{
  "model": "spectrogram enhancement model",
  "dataset": "single English nouns, adjectives and verbs, spoken by a formant synthesiser in many voices",
  "n_mels": 64,
  "input": "log_mel",
  "loss": "charbonnier",
  "pixel_unshuffle": 2,
  "block": "basic",
  "upsampling": "transposed_conv",
  "residual_init": "none",
  "lr": 0.0056,
  "nesterov": true,
  "adamw_lr_other_params": 0.002,
  "gradient_noise": 0.3,
  "batch_size": 64,
  "weight_decay": 0.0
}
Rows from block 2 of a small spectrogram enhancement model, named by matrix and row number. Rows with one number belong to one channel. Each number is 128 + 32 x the weight over its row's rms, rounded and kept within 0 to 255. All counts start at 0. Numbers have three digits each.
After each channel's rows are labels from the 100 clips, of 14976, where the channel reaches its highest value: "top examples" is what is common among them. Only what is clearly more common there than usual is listed. The data: single English nouns, adjectives and verbs, spoken by a formant synthesiser in many voices. In brackets: how many of the 100.
# convs0: first 3x3 conv (model.enc.0.2.convs.0.weight, 96x96x3x3, each kernel summed), inputs 0-95
# convs1: second 3x3 conv (model.enc.0.2.convs.1.weight, 96x96x3x3, transposed, each kernel summed), outputs 0-95

convs0.11:126148103133171080077147201121066115141098150151077157123042143112144088185120115119177166172082162106103152111131100048102125086096123157126089142163149108118089085167097149135063085126111146122163132114113122117074149162177123131104169157137141128089163176165105121155101101100124130133
convs1.11:134073082100045118063148167147081138049168126133162141083128118154161107161106118113071183150124120154076073124096129085136127135112107122047107120161078151081162184143155117129139126121127107093091186081145135153088113136155153174143166100133143159098122137096148157135128079155125122137
top examples: voice: deep voice (61); muffled (low-pass) (32); /ɪ/ (32)

convs0.4:149129125152060109138105092107104115134160114103095117101060086103167207159115105125172140112112111163118133055115132078111189120119121115094082108081112115098097120131129133136124170077100079168181124137136115124099087112127127037096151123137146083104122094078105135075156083071121165163
convs1.4:176087158127156092097087063125138157118131134153121127188145157131140122118114153125151060056147127102154090115124196143158117131133150099088065128060105149111126114107132184105100116135132118130119053096090068101097063187117118104160153109087145102149132176123153100134064142127183149103
top examples: thin (high-pass) (70); white noise (54); pink noise (36); clipping (29)

convs0.88:070103106120151143096157150123136216108153136177116072149092122119077208070131151145134138140186196127102092175128108171130109082097102132153174171146128088156154189110096109144155154155119086091140106069167147122141147101128139162171107136110109145175127133144148123086111140161122159188
convs1.88:141116151151132124160169127127151097120109116115155105122119187111118107200175190150127141157148172081143107135116125174143105194161134104124101115117132135125173055144149188067053138133173137123110134130173148102112132116106177129159141205133182104163153159109191118096148124210113097098
top examples: voice: child-like voice (55); /ɪ/ (35)

convs0.32:073168113099166131102168180132183127142153106120098133149130132114100105147145173117119123099128173120134068124109111141095136130146160160150095150213120131164083070129110091136141137111085119152061124135134156186145171166130028160154091071140115111140168162061148162097133180127152116166
convs1.32:124085163113100185146104128104142130192116176135054145112172180127125111175155162154125111114169128086164090094130138158134111119190087148109057139134167115122094140113184109080138161149133171122124168149134057183116107114124153176118190124101153163067127125104117146142143135187080150169
top examples: voice: child-like voice (60); /ɔ/ (26)

convs0.68:124108079124147208139162123114187161196151119138114074129105126150186194094130181086121155172160198197096136154102150232155170092114152133107096131147111179150125106148139131138129097131134087156119169119155178125136151128123158168159158137116112108126157150117171161105140116159129106147
convs1.68:164106096116098118176143108157100187163079114149127121153201211138129184126096152097101097122148086115119158091197132088140156105197161146137107095118154078092167105078101165149109161100147099138124154127125129112140150162126125135157193168138190131106162181116072116114099120110152172159
top examples: voice: child-like voice (50); /ɪ/ (40); /ʊ/ (28)

convs0.38:129079125148160115131117170128175158145105142174080108167053102167046141134098108166098179082122166105126102138093130104084128121127151093095134113145073098139145096108119150127114085083064100135121091107112162157091185170089104119114123090148103189077160096150146208142110154107152108124
convs1.38:156096137161028124117064098135054113145160156119064135130136133120114054151082146132137084139124135129101144080117142139112150148120138055116139145124072119085172100146172180130137143162071105137133067138151126143093090106175149129151166149125130096141142174120128138136093067200094106123
top examples: /k/ (54)

convs0.52:109086105085128166087125186121116115132083133171103127123127138078077138130130129138149073098168180105101135093118041075106111086117128157118118061130173092098097131110112096114155155102080112074129096103157130070124123111089062121169128117124117145063135149164071095094127087086097104087
convs1.52:054161119129066084094124155150089151098160113176130118110137068100151096142112156154146139164125126091126171096113056140156123127142126134088108117187163137164085151131126104100146133098122137152101176083135154183099052181086134144172182145113129138169156106148119101194064126100084148103
top examples: rumble (75)

convs0.10:112119125123148122122099125088133151083122031137158088164135138123113061177111139106145147116104129115038153120061133150129123177165073111096137129106189125136139146158108166144107138143130093153099140162179151130140133091114227129128110141127166083162120127160124101116125132025151156161
convs1.10:119085164145100121136102092131177117147142157106129105146140069090125120072175138080133198180151075169100110154149191119073179047140121121123143146074130120103126150074148145114136086141174082131130149140124146172129148110141130066133116054127154175120179111069114146160130097114159136092
top examples: /ɪ/ (34)

convs0.55:164076128183152101118142140141114135136123134108102153058135115145133203179131205132154139134103123166176134113180103135132132082134106168112137126151154143134158176129100137144135141168164129154138161155199135135150074159212141211127135143142182164179096130060135105112160177160128109114
convs1.55:119164156145094135092144163129117162091144126095114095129178158105133154139082110097133154161151075096143083119129137104174137144126111112148101136099120204143094158144125116160186162148075157094197166153127216083120138148092098142159151188190169121074132144121135108102141133080216132142
top examples: /ɪ/ (55)

convs0.33:176154094183111155136139090163134135161088093085209112086122117101128095116134126127129113077097056124162128163144097117174148115119109097109142168134170122176091087171152164077096142132157141165154101146138088174099132158186092155165056154170113201112125112115165132133163179124139153155
convs1.33:151075115143124177148156131134114087105155144112141070086145112094134183102129158149121207128177138130165129090170076126120121127112124163142113131219121106174088145157169150137127139121165109094092151190150123170106180074142098075165152104141140186171159146151120141092083179171125089157
top examples: quiet level (71)

convs0.31:139090103091115103085101083154134150128089143091155085113113157148101103134128114140188074103112071077092126131107110156080072224095081048140077093136174137122117107129096130140094066101103111121134172126155128105077157092129146071133136110114140116154090118156133069069124122118161141143
convs1.31:071135133136127109176123097055110119103145146126184166073188145097129123093135139118122121109128179166146175090120199172097162156143147178146128094165160100085062199156071084142132149117160161161130103118118089097126097112073196088114146099138134137113143089101098107119122131100178112119
top examples: pink noise (38); /ɪ/ (34); muffled (low-pass) (29)

convs0.29:113186120160090163112102184119143079117168167118121081094091188122178148128118126116157119164093106118118145073198114072101140104154152113144110122105140138118141064131158143133141177190230099161142147168171126099198169085121136133116076125155123123118081087131113092137085129143110124125
convs1.29:125110128068104105113092113131095162132199104120132124155190051135100127164133104098139103181160095129149092171126159103205141115079126142039104170106131130152123126093116151135137104111054156140088109163070134155087094142107126094095134142161073081064145153101122135102163151139096125139
top examples: thin (high-pass) (83); white noise (66)

convs0.51:201139127122110153164166114113103100132143082136148124132071139144182138175110099183184094158114121141084161115126156108095099119095127117099110071123097119158156064138140153124115186113184122170153181088181113104159173090151148076097136151146116169155111085118108160118111050093061131142
convs1.51:146060134130088147097097175137087139181117130172078180088090102164106117137136098093119097155117119157157105171114153078136154081111130148064120200048134127069132154114131192169167177156096170121142116124082127120067096114117154172119143136111111114135127100152113121147132119135060087159
top examples: /k/ (50)

convs0.15:148127122167150147107100144170063125090093128096176075113177149108092090099182091052048123143077163132119157119135129120163149124095143100103162098160101126130139137086164120146172127157085053158155107144103142124119100125152154105126187081109133101077098040101121096162112117134122137158
convs1.15:095086111105120159086094139150070097113100127185149157114178079189117091099166140104083185086105092158155107142135083194137164172114107142148144161151193101090116158198120140166135170141104126123113121050120170108090097137126130180151147117115108166070115132174136120108106145104086129108
top examples: mains hum (77)

convs0.48:147130094084192150171150108156175120083102127072132138161124155131130114123141107156149150122155131090170115118058107145060154129143156098230169121133117097101163153121112195169082148136147143099181105156112140170106108125124146122174161129065135189146094157136052126148116150096112114169
convs1.48:158169080127214169108124108183074109074068117098111131159082102151151168139122193168124173074100102117125185133137145160139134115094134081197086156106086121098128169158133103169084110116176106096146145109118127145099163117138104104151083155162186153124114157155142094128152118142182107130
top examples: /u/ (35)

convs0.6:166033090124118115100137142102071139155112185161125178217124112149107072169109127183156137084084156158158147100093143138128091091159103163160145104121164130183120106130096138161132084142118103143110161144148134118127192125097094209106146175142118138178126121121146177093144139126183119122
convs1.6:159157123210114135116082086140139112183124103182093096121181124099182114203147077153193138091133146084153163082126113154143123176168111135098158113106116084167189101142145094124174148122079139133082158107106160116098106111118062130103177132140112090124139122146125127156077134185147129170
top examples: voice: child-like voice (54); /k/ (42); /ɪ/ (33)

convs0.44:094122160172107122139096057131058119077089157144098151105130092074100112125119117133118119121120108113090110104084101168135184131112132121122113113130103112108158134099093141135073111153075082128135081114124137018191124100162123068056206089104137095130140125148117155131141127074122101098
convs1.44:103071127088067069136087151177091074079117100133110122108176069136096120095097105183167145088158112132146143096111145099126137156136162133153123141150157124099102128164136102140178153155158103109133199062131126113074067113190027106127140111125140096152128098132127095145093149156155131130
top examples: mains hum (35)

convs0.1:103132140142118120131140156090150151138088140061164132150111191148152150075114139119121123157122123226159123084127124109149148118103118210119118133139097147108091143112194047095081125161184151173165158102163130091142096096110133096135110080127129227135132128164100144158157081132126135167
convs1.1:198133153109127171134153139128133098080112077168115142152133150140152100107135136176126100162217085188127185152173141123150149143126223138123140122113124142081082107125171141162125104140082117094141129089086157063137127118092094125092126058157100153078157091090077170150137128096146134114
top examples: /u/ (52); /i/ (26)

convs0.37:095145190132154109141117141052107108098138155083135126125127184172147076135105155108128160101018144110092126169086127103114174119104152100119157140192173140148107152141160116165150112131089110145109132165114136133120112071144125160079145065097073135130128175132112069141165192136131168083
convs1.37:138147093166112103078109122147102164094153093164107055118149097103129137082151078145091155144123127201123093106143142148142106107159122106130074118092124096121146183134090204142143085158131187109131130100150128198127112115069143112154126045125165149126156128094097139114186135094117072061
top examples: mains hum (31)

convs0.75:075160082126127089110119131160128158121056102105111089155146154124105149126140082106179187124078111140128148146080088085127118106139133148110124106096115147157116155138150150072148071080076059131138100184136107196130141137123085142082164100097090107091125150089180197106118119147072158083
convs1.75:059153146126114135088100111096158110111096125067128195163227157075120100134116112148124134132066120166103082095143113138159083148146121100160122114131138120106083117090125133126168117132087085143069129087119102162138117116114151083108154117117159122154203080126105085168047091102176121132
top examples: voice: child-like voice (64)

convs0.86:101166120116110114146093108171125141119163126147127144113064126127127128105172074117134122185118132158081150190134114120089167153077173114153115155140136133157119092113106122094144148165188084130050169111084137197117172165129160183212148118080134089171120087118076130163132093073146097125
convs1.86:145180145135131142110130101070087192142125074081147082078160105092117096139088152106152134117141158095198117162184130149095133143142156137085127112092151142128122155168114094178086156144117151154109065129098088176091172135097166125116115189142216131083129137144112138179153130150146189148
top examples: voice: deep voice (90); /ɪ/ (42)

convs0.46:109115162140120140144138101116152137109084099164139163214138162131103102092065118078128131128212108106143117104126133122117145122157088148157179170130078169156138109067126104091074068105105065110134128111081126120054144102139127171090126101149149142105137119152123187125147111102125203062
convs1.46:154119120114104131168116093157130088142134117221102170106139140112122133171118107202086130101189108176089158173135133133034140074146108111187142154152139109153089121112088109099166112172140140115182201169098070140128083100164113135139122142133105150102128093162113184123141160132170136107
top examples: thin (high-pass) (28)

convs0.90:138142129156122183157109133082120091073149113108091105123113110115121167091125166077066128171081105128062040153134130099126130169141096098144097115075179124151174135096104139096089127115076139113164116091170124065083157111110124185170211122161122147134142111166114100120106129148082120165
convs1.90:073081087146080081130100104148110090085177131119143141112118176112164123126144121083141154159164150166110217192109117141113118187159110143111120095171094177128108156164105141139105139076165104139162162123096113127189114079113184112122125139115176179152096098127050104142156156127152164094
top examples: quiet level (60); /ɪ/ (34)

convs0.50:136103109097134129088097110121117133080099082133066110123097108108072138089132087131132115137132121062128076085077089147118070223160116118168126149144161126135171095098115129139092087152062056141106152129131168174107157116155075130124080130132171106175125177114112127098088157078103142161
convs1.50:078109167102068171106146132095184087040111101172130155131168135145189113120140131173136111123115180160158206125140167138098122164113127068139128098130141044159137157117127121143149140152109148197138097163122073139126101120138116123181154077137099168171164154174147089122109135111121164135
top examples: /ɪ/ (44); rumble (35); /b/ (35)

convs0.23:104128185100105162156086091118143090071132140110089149142167140111138101132093057130147109058131083187091178073093132124127122145077090047107142156117115136108031123142133112101093149090122116151112106141102110132176128094134084061115117117103104093131113135098102162106140072098109171133
convs1.23:121140107110089164156186119151172135118104174109211163138180118172119156106123116100193141102075116108096116128094177137129168075157080167124105102114153098174115125143124108095172137077137149116131085125128079058087093120099180071111091092170137124141155051148137157131134125130086163130
top examples: white noise (73); thin (high-pass) (57); clipping (32)

convs0.26:135114149087124100137160102166114144163077131103152182114105139121088055114153083143113129065129160108148100083178147128137158096149105194144138137093127113178175141186132111163103097177147134145178140182077141123117190152154126183139136132149086132196105085158129112040148111092138134131
convs1.26:153110117165101114147132094101158159072136136152140104148135108124121101113115127125113140152097143082165068064160134148096166053076178135145143158145167097072100133090116170155139070151115121173097202096110145125141115128135172142124097126113119128165192213077147069136160141177132185123
top examples: voice: deep voice (73); /ɪ/ (44); /b/ (31)

convs0.76:141135078140115096147130153115067133138163111140109143071068140139134066165145147166148089121152133189077138142094169115100108087119138090121102152113146202160066126100144132106088032142133100136098092132125132203165146133148138086117091174105117158116169133114147153155170099066099151087
convs1.76:116139079055132104147103061136134073136109099128138116117092102109124081130116102117120103133130154169124095172092073121130145092176120092155092111141107117171126072115103093150052089126095067179124077119072160098097139154170148145127129083185164128140182085144204140118137125182119113123
top examples: /k/ (52)

convs0.0:099126140103052135137153157215145083139129101115101101074130130076110098127113111093135128143107125124117162142113127066062118087079137120119175118097200112070122084083123164053158138180077159138105177119157112099136134103122139156085143115143121137120194135121141154144091149168155190123
convs1.0:128153112099125180143078129106137146080102162137120109155206125126116145133158189170149149194149084119121111132138101076072082167151165089148133089111068133129175140108117076141100184129110074114153091100107144082125101155165163119152145156164114153106173094082100086132077107172160114183
top examples: voice: deep voice (64); /ʊ/ (46); /k/ (42)

convs0.58:097150109157118161176126115145132126187116189179151144152081130143160104082136136136098129171127103103154103148149153147163162067117098112112095167144170141073088077165095127163094180146147136120174191149128178110155145116210151140136088134164085200110143127099074140148057120130098134133
convs1.58:142190199122171153209143058129164109099114134163152142073180138151172128214128133203117104176205125132159130153151104114116136103167138111206077112096111144083175132119156135134095109105129100110124167145138098090114159148110140076127106123100145179117151130117105139137135126120129138154
top examples: /u/ (36); muffled (low-pass) (29)

convs0.67:155171124125078151160140119130162091130162164172138155111164144129165128076100157055112126105155171147047191075121171058145091139090144071144137089097125061136106124135141105116151167177185126174144118122066107138184099094121103108105109137120080135099135076145120136129126130119092103164
convs1.67:116154122168163130158124181136102117089123147115142153161137131100078166127172105145118093134135135139136097130144114105143147115151176196159095153035123155132143073093081136072141125112080129072125089133148095074095184149181116165095099138148115152152218116156159160097099174128092128066
top examples: white noise (60); thin (high-pass) (36)

convs0.40:156114087116110116093143132164096159119140100148113103106154140166075178086153096141070134063105136120133121097163162135104100135135060139118143167108168150118125153109133093156113085217121147151075123137139078155097086112132157075110139208201105124127158103143172102164126138153129164044
convs1.40:133091138116098140126152103105061149130109124160114132114162058105141161099154086095171125191154148071105071146119153120075148148136132106103098182166138121119162092131121136102136090148119095124114171171098106150170100122112045108160110093129147129105146172134167053122173092074167134045
top examples: reverberation (61); quiet level (60); white noise (32)

convs0.28:131092114111016173151170082134149104109109156079138107089083138110132130089110113130120112108112110125152115066127114119100097221134100122158121122118092109099136069141124071110093172167205128132127158129116089103193138115108086084163078132134140139154101136197127121080156092128129107137
convs1.28:114134100164141061074096140090142160106172152190154176099112135134113150111150060086081138182137156159130118136124087107160175143093154152098153194153147112096139170090106118187131117124070116174134079129152153107127099131094166135132111079213107141081096104156172125129147124115148070116
top examples: white noise (84); thin (high-pass) (38)

convs0.74:173073100140138103137126118099090135114115101097104078179129131080136113088091075152098121107174138068082033108106077097134102182125099088168145183207086119096129152146103077157105117171134163120154099148121115154105152127071131108108065115135107084156134132088143130114141144097143112169
convs1.74:173139192173116058117146050127105137150129129083141079121122154145153119198111135114164137123112140101163126188154121110184114119117139130108146155126128116164122145098118153116159089134096120136085171170089136173101147127125152155139205109207116134102138049146214133117113139182114143176
top examples: mains hum (52)

convs0.45:097143128148114121158148112123132107113096188143112094183114097185137077100106067117149158133067113091096043129130139147143073180133071092128142178151118095113092120094106139128125155085099145128169197115103177139099165070135112120160135085084123200147128170170137190121111153110107119137
convs1.45:132115117137073182098102084187088119096120143156074165116157114095132096150205116218111140094119146123155128181103152116130158153112158130137109085172114084087091156199109152139105161159180166117152146134093103137134115155124119023103154164137149139150089123099133139146121171143105087151
top examples: /k/ (52); voice: child-like voice (52)

convs0.19:142145191135147129099191066105131098087153148112125123101159132067104082135106058062103110165144142151160104164163122115189183110135189106122159113151124119153105124045113131136130160143142135147127130158168144122157130139161163062094159160094138130059095158111055125144137106082121163122
convs1.19:078125140154148101091152134048094119128119107219130179177147126193147146129168139143091161142062111129122127121067115166113123146139105143174173167075087085127145149113145189131105127107149129162163132130147152157129121096103178076179131133123129171113200130128090153191079131117143116152
top examples: white noise (64); thin (high-pass) (55); clipping (28)

convs0.24:100093139201137088184116160085083125161145118122126148156136102112103160125152086099135142147082087166191069099131120107124190082075101089117098191085102159159092103088132145094128162207124136099175125187116096126158168088117128128153125150130133165112111123062137111135170115151154164099
convs1.24:102169131062149104147118109088172111153093183188160100120111122103077130127177145132200102108110115098136142106104148068088125155101113174145103156112132179158150063069101139132102147172151114147118191155138135078166104166105122119124053179156082138137106167111182140105164161124133094119
top examples: clipping (31); white noise (30)

convs0.30:151136145209113188105113165125139130135129101154119099164133164140171111124099068144114125132167077143128107147159201117139153103161138098122124140217131110130129024123130165150147215146126088127130160183133203099168167153144143092112125110174123117133157117094122123160113088115175145119
convs1.30:122079130137027079140108045124066157160105108150168134090137109156145096151154103145149114175147134152166190136154129124086116175138147133168121189109141134107143116144094134150142152143122076090131073119138177148093162130200090153151127083142096153137136140137092052145125125151073131094
top examples: /k/ (58)

convs0.27:130153166182106131130133109102172126123162140169138086122107088180144087110151129055091111126040102112157135099119107114111174126150143111065117159146154170109131138151109110157062149142161177141140119143130170135122133132061211128134135099078068096108078173145141149186113166127089108079
convs1.27:083106110099135125167109160130107174132148096245147108075162139114137179070123100151109144179151113137144086154148094125142164075128139118160109215108140167093156182100116152141147145085108120151098141140113125165120145152073170153136094076083118189083130129120156112118096126125168076138
top examples: reverberation (60); /u/ (28)

convs0.61:125096122128141189140130120109172131139123145109116158085025162065145138219188144109164125091132146163103106123176134108133093101126110111133161128140123107123075081132125158110068119109154101109105082122070081133159168149127110183108122177127098104089113122087143140069188125108163167095
convs1.61:121132126129118117105123135132085127159137151165105146101073037078148126111093173086164147102158111096201115132079060098135123192136132097145159136140119166120126124185128109123153071073099139116121107156120139144137127141086208121147216165160152104121124108104102071147170109128077105161
top examples: voice: low voice (88); /ʊ/ (29)

convs0.14:084151102146130159123169085076161148069129155120094060150131123092099133138106139092167165092150134133071121097142140125145111233158135107132080078151104161131150110073096076142116184134067116119142101121178208075115131100103088098131163102100179145122104116155129161135120120118099151148
convs1.14:160187112090132120182129061121151097078181166115112074108125099152144133111139123163116155142110176141082088170143149121078107081090178084167142122122079159101104177124144129107168163168223107163129141124109118112105144138097111049136129126098139169134135124113113107145201142124110140191
top examples: /s/ (42)

convs0.84:110094114179155133092163142073141118117073116132122074158140143106176082154154144129156179101082114144101077134065176119148133091084085121093087124105136126123107102127125086098116176158031119128149136144153118116134112126074106054114199175087108086137119148103097184145133115114181113135
convs1.84:079108141166080133152140106113125082120084109145089126057148138113132121094103088126195140118101164173089121141202160076141151089165142128071133162128135135091118049129118120128110107074144160113043119072092123090132116119205149144162152130079159087148094121166152143153096099147130129135
top examples: clipping (38)

convs0.36:131125196150114086161136094139169162104075109133137126135096144137150132144106075070127130106087096173165131092085075152055108105070091172071154055169104129110140155180137091132101126142124122148126151119124108118117117158078163137165140188095081107108115143109153173111136101137087205090
convs1.36:064120102151117127145146126163091132145138155173186114194111183167101117134100159134137119129151136160057141140076083129169153187062159134102179145129143116061141123039135130125134124103127182154112118157114144153099116154060052112109118114090114181118105131084112116128122080146096159125
top examples: white noise (52); clipping (43); thin (high-pass) (41)

convs0.87:126125079083196136138108152160157099145127077068094049102127141148111147166140132100149136149090124115118112139073101172143142209128063173094109117180151103127105117178120170102158116126053116133108199137116134145107071127115109091080107129154108127132132134126120053076101132083133104110
convs1.87:129089127135142128166194106100134167178115128137143128073159151066076102088163162077118142110109128083122161177100210114114157069129124167104122104079108086074071172092148114108133164115220119145106083142147153156196127112132143084120141141156147135120111125103112106129131121085080133159
top examples: /ɔ/ (30); /ɑ/ (28)

convs0.42:154175147126092135139120138180128124123143105094105127078122085144104130138143128093058146120137125134177114158141134103115122125112082094138105105085114122164081114102141077109123145072148159149098118170047121081078114100151101078215058120193095154104159169169143139088096141139160096195
convs1.42:163117058134198134154122107127175111176163146165146111155160205151122123151117102158101103117156117141087165116168143139066126152167112127090104124176177154150109089146198118124131066136192157120131124119122116192170133069154155163137086106128139096128091125111094196074175138130125139156
top examples: quiet level (72); /w/ (30)

convs0.25:169146126077085201148146044098143103085162168080148107102109189081204149128144105142125140199156095151144164112122155141120124123136089123159123156113132130134155122110148133087104147166165076145136152106119110081219205133108078135160083154121142122142116088114123097090121116139104108134
convs1.25:138162157168103150089057113177159155065153136118129143065129124130071126130113148128133104133132127145106110070149111110181133078091149161125155161081114137110118142117090138177157110114042139066120076149084183113065110129139150106114053107148117087135160167149165133163111121148102076091
top examples: thin (high-pass) (70); white noise (57); pink noise (31)

convs0.89:134152165117107128185163119182167116114121123147210099134151114124131145082168115051117093110128116114162090157156117162158138046134122178075141144170166107166132153128088132107138115180137169146113183188107207143119143135109111119119070077142170086115101139174149142162106128135180111111
convs1.89:091092055129136146135195115134158159155142197156183136093114129097125121079107119143108106154143154129156090181195136132087138061103162124163130175137120116143110206103105151134147129174191145168159131157182131080130103144123103072127143070156142140119112162089168160145174139102121082116
top examples: voice: deep voice (66); quiet level (62)